{"train_examples": 195000, "image_size": 64, "horizontal_flip": false, "num_classes": 6, "activation": "silu", "upsampling": "pixel_shuffle", "lr": 0.0016, "adamw_lr_other_params": 0.0023, "batch_size": 384, "epochs": 35.4, "weight_decay": 0.1}
Rows from block 5 of a small segmentation model, named by matrix and row number. Each number is 50 + 12 x the weight over its row's rms, rounded and kept within 0 to 99. All counts start at 0.
After each channel's rows are labels from the 100 images, of 14848, where the channel reaches its highest value: "strongest on" is what is common among them; "place" is the part of the image that holds the peak. Only what is clearly more common there than usual is listed. The data: analogue clock faces. In brackets: how many of the 100, against the usual share in percent.
# conv: 3x3 conv (model.enc.2.1.conv.weight, 144x144x3x3, each kernel summed), inputs 72-143

conv.120:45 64 54 51 47 54 61 47 41 50 55 62 69 51 51 28 43 54 44 52 57 23 52 47 47 53 54 35 61 33 40 39 38 27 47 54 56 52 72 70 84 49 50 55 59 51 38 46 47 49 41 41 43 68 76 39 49 72 44 44 48 42 67 36 63 60 27 42 53 64 33 51
strongest on: minute hand past 2 (29 vs 8.5); minutes: 10 to 14 (29 vs 8.5)
place: middle right (71 vs 9.4)

conv.96:43 47 39 40 46 67 60 58 50 70 61 56 56 40 55 59 50 55 53 31 65 30 42 44 35 39 50 34 32 56 43 58 67 44 37 53 40 55 44 39 57 49 49 54 66 54 56 71 46 46 50 57 29 36 35 34 53 55 71 76 38 57 44 46 42 52 49 61 41 64 68 51
strongest on: minute hand past 1 (46 vs 8.5); minutes: 5 to 9 (46 vs 8.5)
place: middle right (66 vs 9.4)

conv.34:39 51 51 59 32 65 42 60 44 30 22 44 30 53 56 67 36 53 49 59 52 50 57 50 73 73 45 45 63 09 55 45 54 54 32 74 44 64 48 30 73 56 63 42 63 65 61 57 61 52 47 57 51 53 40 45 48 56 53 40 56 53 49 40 49 49 43 54 46 47 63 59
strongest on: minute hand past 2 (52 vs 8.5); minutes: 10 to 14 (52 vs 8.5); minute hand past 3 (38 vs 8.5); minutes: 15 to 19 (38 vs 8.5)
place: middle right (69 vs 9.4)

conv.79:47 50 35 38 62 31 82 64 42 49 63 61 60 46 52 51 57 29 42 58 36 40 41 28 57 63 48 53 43 32 62 57 62 41 44 51 56 52 83 47 58 57 67 47 64 52 36 63 43 69 47 39 55 64 26 49 28 32 52 42 48 50 69 54 62 45 42 42 32 49 40 30
strongest on: minute hand past 9 (39 vs 8.6); minutes: 45 to 49 (39 vs 8.6); minute hand past 3 (25 vs 8.5); minutes: 15 to 19 (25 vs 8.5)
place: centre (44 vs 6.2); middle left (41 vs 9.4)

conv.139:43 60 46 75 59 31 35 47 43 54 39 30 41 45 46 38 45 46 31 49 48 54 37 46 54 52 40 61 47 33 19 42 71 59 39 55 55 56 54 46 66 49 58 56 43 40 46 40 60 32 48 42 45 68 51 48 64 31 44 51 51 31 34 65 77 75 52 65 54 32 46 71
strongest on: minute hand past 9 (39 vs 8.6); minutes: 45 to 49 (39 vs 8.6); minute hand past 8 (26 vs 8.4); minutes: 40 to 44 (26 vs 8.4)
place: centre (69 vs 6.2)

conv.92:31 52 42 40 65 43 42 53 48 43 31 48 43 58 67 47 49 48 49 46 41 54 51 44 52 49 73 38 40 29 32 59 58 51 59 74 35 23 67 66 51 47 28 77 49 43 25 64 76 66 51 36 37 40 52 47 40 43 53 56 57 75 60 35 69 56 45 49 61 55 57 48
strongest on: minute hand past 4 (27 vs 8.3); minutes: 20 to 24 (27 vs 8.3); minute hand past 5 (26 vs 8); minutes: 25 to 29 (26 vs 8)
place: middle right (48 vs 9.4); bottom right (37 vs 14.1)

conv.74:67 39 58 40 68 52 57 70 63 49 15 39 46 63 36 23 50 58 28 55 59 46 57 54 50 60 40 44 56 06 60 43 56 54 61 51 58 54 53 44 58 64 64 39 45 50 63 40 55 47 47 34 51 40 41 40 42 58 67 57 53 46 66 56 41 48 18 48 47 62 52 21
strongest on: minute hand past 3 (41 vs 8.5); minutes: 15 to 19 (41 vs 8.5)
place: middle right (50 vs 9.4)

conv.131:49 62 45 53 43 41 64 58 54 50 63 55 39 45 34 41 48 63 41 36 47 34 45 65 72 41 48 59 39 50 50 26 53 51 45 46 30 40 57 41 38 60 48 55 53 77 67 69 34 31 48 47 53 35 49 28 23 47 48 56 41 35 52 37 24 51 40 45 51 55 32 38
strongest on: minute hand past 4 (74 vs 8.3); minutes: 20 to 24 (74 vs 8.3); hour 5 (28 vs 8.3)
place: centre (94 vs 6.2)

conv.108:20 77 67 68 35 51 42 61 46 49 61 38 46 55 67 30 62 60 52 50 51 30 52 67 45 51 43 36 41 72 36 56 61 59 33 51 47 52 40 59 72 24 53 48 61 63 55 47 55 65 48 53 43 48 32 36 39 53 64 43 41 59 63 37 46 53 35 48 56 53 48 58
strongest on: minute hand past 10 (25 vs 8.4); minutes: 50 to 54 (25 vs 8.4)
place: centre (43 vs 6.2); bottom centre (31 vs 9.4)

conv.26:42 51 37 48 32 44 72 62 34 40 42 56 74 54 58 51 31 34 58 39 45 65 53 34 48 55 62 43 57 24 65 40 58 33 45 45 59 65 73 47 49 57 59 54 60 23 44 63 51 55 39 55 46 59 42 56 45 48 01 38 64 42 47 24 54 56 40 45 62 55 63 54
strongest on: minute hand past 10 (37 vs 8.4); minutes: 50 to 54 (37 vs 8.4); minute hand past 9 (34 vs 8.6); minutes: 45 to 49 (34 vs 8.6)
place: middle left (82 vs 9.4)

conv.124:49 61 43 56 63 54 44 65 51 44 39 51 51 47 56 48 75 52 43 54 65 49 70 31 75 82 65 55 37 34 39 66 55 60 53 56 31 33 26 61 71 44 41 43 48 58 42 48 17 35 36 75 49 54 24 75 40 43 44 23 61 40 52 49 64 49 50 46 38 43 58 64
strongest on: minute hand past 3 (25 vs 8.5); minutes: 15 to 19 (25 vs 8.5)
place: middle right (51 vs 9.4); bottom centre (26 vs 9.4)

conv.93:28 32 43 42 42 51 64 40 53 47 53 59 58 56 52 31 49 42 40 55 63 43 37 48 42 35 44 47 41 57 40 42 55 56 50 71 71 71 44 44 38 53 59 48 74 54 50 45 56 37 51 67 29 51 45 30 39 31 50 48 68 46 54 61 12 55 15 28 26 45 61 54
strongest on: minute hand past 4 (29 vs 8.3); minutes: 20 to 24 (29 vs 8.3); hour 8 (28 vs 8.2); hour 7 (28 vs 8.5)
place: centre (85 vs 6.2)

conv.60:48 43 74 65 46 52 49 65 60 61 61 68 51 28 41 58 30 57 11 61 37 59 31 52 52 52 46 76 47 75 42 46 36 44 56 41 33 42 46 60 59 51 45 57 51 40 57 33 28 19 39 54 31 50 36 21 46 72 34 54 40 39 50 45 35 56 59 44 44 62 47 51
strongest on: minute hand past 3 (30 vs 8.5); minutes: 15 to 19 (30 vs 8.5); minute hand past 4 (25 vs 8.3); minutes: 20 to 24 (25 vs 8.3)
place: centre (78 vs 6.2)

conv.141:51 61 62 33 41 58 39 49 47 52 48 47 41 42 65 41 40 57 37 50 41 44 27 49 44 68 53 46 37 01 40 54 43 42 65 64 41 60 42 31 53 38 57 47 67 63 47 55 69 45 41 54 45 46 33 43 47 38 44 58 51 53 70 36 47 66 34 68 35 50 55 67
strongest on: minute hand past 2 (46 vs 8.5); minutes: 10 to 14 (46 vs 8.5)
place: centre (66 vs 6.2)

conv.32:69 37 63 24 40 49 42 60 44 44 46 68 57 44 51 55 49 62 51 53 62 26 45 82 40 38 40 44 45 47 50 53 55 64 62 59 44 60 56 37 57 64 66 48 50 42 32 67 49 64 40 47 44 47 58 37 46 61 60 47 62 59 49 69 30 43 56 62 75 66 54 34
strongest on: minute hand past 9 (46 vs 8.6); minutes: 45 to 49 (46 vs 8.6)
place: middle left (70 vs 9.4)

conv.41:52 53 42 67 61 31 64 45 32 41 60 68 43 55 66 65 45 53 41 58 58 51 35 58 46 46 52 32 51 64 32 35 47 54 64 70 37 51 44 33 59 69 65 60 46 56 57 58 25 53 43 36 61 46 48 47 25 50 41 53 60 40 47 58 73 60 37 52 40 47 37 61
strongest on: minute hand past 10 (51 vs 8.4); minutes: 50 to 54 (51 vs 8.4)
place: centre (74 vs 6.2); middle right (25 vs 9.4)

conv.126:47 42 57 47 68 28 69 39 46 71 46 36 43 31 45 32 23 53 55 30 62 50 35 72 52 55 46 36 69 73 51 69 36 64 46 56 71 43 61 63 37 54 35 54 47 56 48 63 57 54 71 49 57 47 30 53 65 83 64 74 55 49 62 53 64 44 60 61 33 54 43 50
strongest on: minute hand past 9 (42 vs 8.6); minutes: 45 to 49 (42 vs 8.6)
place: centre (48 vs 6.2); bottom centre (27 vs 9.4)

conv.129:50 63 64 45 56 37 62 36 48 48 42 70 63 72 64 65 35 72 59 43 58 35 44 52 57 45 48 44 59 53 37 61 54 53 65 39 59 37 23 48 80 28 42 65 51 61 64 54 56 60 44 53 50 51 50 37 30 60 41 54 30 49 50 34 49 52 43 48 35 75 49 47
strongest on: minute hand past 1 (28 vs 8.5); minutes: 5 to 9 (28 vs 8.5)
place: middle right (77 vs 9.4)

conv.16:45 37 50 51 71 58 63 45 28 57 58 58 40 65 50 50 85 58 62 46 75 59 59 48 57 48 48 56 58 44 33 33 64 50 35 57 44 52 28 50 63 30 61 52 47 47 55 42 44 46 57 42 38 34 58 40 46 77 53 43 36 25 60 33 62 40 76 46 51 28 50 69
strongest on: minute hand past 2 (63 vs 8.5); minutes: 10 to 14 (63 vs 8.5)
place: centre (57 vs 6.2)

conv.63:43 37 40 49 64 46 53 67 50 60 59 68 40 64 49 46 42 50 69 36 38 19 40 46 59 54 47 27 37 55 53 51 50 64 63 28 53 51 41 37 52 52 55 62 32 22 27 37 53 51 57 66 68 43 43 50 58 37 44 54 70 39 65 40 54 61 53 39 55 63 56 61
strongest on: minute hand past 10 (39 vs 8.4); minutes: 50 to 54 (39 vs 8.4)
place: centre (87 vs 6.2)

conv.68:52 42 44 60 46 43 69 35 57 58 22 45 39 50 44 47 81 56 38 55 53 49 48 59 50 37 37 48 20 49 60 64 67 49 45 45 36 39 37 47 45 50 55 39 59 28 61 52 53 48 43 48 53 42 34 25 41 50 50 55 55 51 52 46 60 53 52 48 51 80 59 51
strongest on: minute hand past 9 (28 vs 8.6); minutes: 45 to 49 (28 vs 8.6)
place: centre (83 vs 6.2)

conv.128:51 47 51 52 35 24 50 57 29 60 40 44 52 42 63 53 70 45 70 30 36 38 46 51 48 28 65 40 35 53 41 50 44 58 47 28 50 58 29 60 45 77 66 43 41 61 54 54 38 32 41 52 59 55 39 34 44 50 58 46 29 48 62 48 51 34 51 45 48 47 73 60
strongest on: minute hand past 9 (29 vs 8.6); minutes: 45 to 49 (29 vs 8.6)
place: centre (78 vs 6.2)

conv.94:49 35 53 67 53 41 48 38 44 43 39 53 55 41 50 52 48 46 49 39 37 31 53 59 34 47 56 34 59 53 35 59 45 49 37 24 72 51 62 41 66 51 38 42 44 13 40 58 69 58 40 58 30 50 64 71 74 41 42 31 59 56 64 37 46 73 60 33 58 91 64 49
strongest on: minute hand past 9 (54 vs 8.6); minutes: 45 to 49 (54 vs 8.6); hour 5 (26 vs 8.3)
place: centre (72 vs 6.2)

conv.82:34 48 41 79 61 54 49 52 35 27 29 40 53 48 47 20 51 56 47 57 51 43 63 47 47 62 57 35 37 38 53 20 39 64 62 51 56 42 49 35 50 49 41 38 43 53 44 42 62 53 27 52 62 55 40 49 41 53 56 72 42 57 45 37 26 40 27 60 51 58 33 78
strongest on: minute hand past 3 (81 vs 8.5); minutes: 15 to 19 (81 vs 8.5)
place: middle right (80 vs 9.4)

conv.113:42 51 48 74 57 72 47 50 44 50 44 53 42 54 39 17 68 51 43 50 47 43 52 32 61 63 55 46 45 41 41 45 31 58 46 62 73 48 49 60 55 49 53 36 48 75 74 28 49 48 72 51 49 61 38 56 45 21 77 79 66 52 38 54 43 54 70 43 51 30 38 42
strongest on: minute hand past 4 (76 vs 8.3); minutes: 20 to 24 (76 vs 8.3)
place: centre (72 vs 6.2); bottom centre (25 vs 9.4)

conv.102:56 45 39 55 70 51 60 66 27 65 60 45 65 41 53 57 27 49 50 59 44 34 46 70 44 49 73 53 25 65 30 67 49 26 38 42 53 37 46 38 45 60 46 61 33 49 60 44 36 60 54 55 26 44 51 57 42 34 68 55 35 29 49 58 51 34 61 24 45 39 48 48
strongest on: minute hand past 3 (31 vs 8.5); minutes: 15 to 19 (31 vs 8.5); minute hand past 2 (26 vs 8.5); minutes: 10 to 14 (26 vs 8.5)
place: middle right (44 vs 9.4); centre (42 vs 6.2)

conv.9:37 49 44 67 52 42 45 52 42 75 59 42 39 32 32 49 61 51 42 46 62 78 54 41 42 64 39 63 58 73 43 52 52 44 60 59 54 56 40 26 28 52 53 59 52 62 37 31 49 39 45 55 49 35 55 51 49 79 41 57 49 34 46 60 46 49 59 39 47 49 43 47
strongest on: minute hand past 3 (26 vs 8.5); minutes: 15 to 19 (26 vs 8.5)
place: centre (100 vs 6.2)

conv.130:32 52 57 49 38 50 52 80 47 45 52 70 39 79 57 36 42 47 22 34 48 36 46 74 55 44 45 75 48 55 38 51 59 66 50 58 35 61 56 20 59 51 32 50 62 71 42 41 61 34 34 78 64 54 46 37 30 52 47 47 47 59 58 51 49 49 64 56 42 73 61 28
strongest on: minute hand past 3 (28 vs 8.5); minutes: 15 to 19 (28 vs 8.5)
place: centre (100 vs 6.2)

conv.65:76 58 42 33 36 37 52 34 35 62 61 42 51 68 47 33 54 56 32 70 40 41 44 45 40 38 45 43 57 84 57 54 34 60 47 28 43 45 40 65 48 55 58 69 32 49 48 52 56 52 22 51 38 72 96 46 49 61 47 56 45 50 52 61 65 58 37 50 21 49 31 62
strongest on: minute hand past 2 (53 vs 8.5); minutes: 10 to 14 (53 vs 8.5); minute hand past 3 (44 vs 8.5); minutes: 15 to 19 (44 vs 8.5)
place: middle right (95 vs 9.4)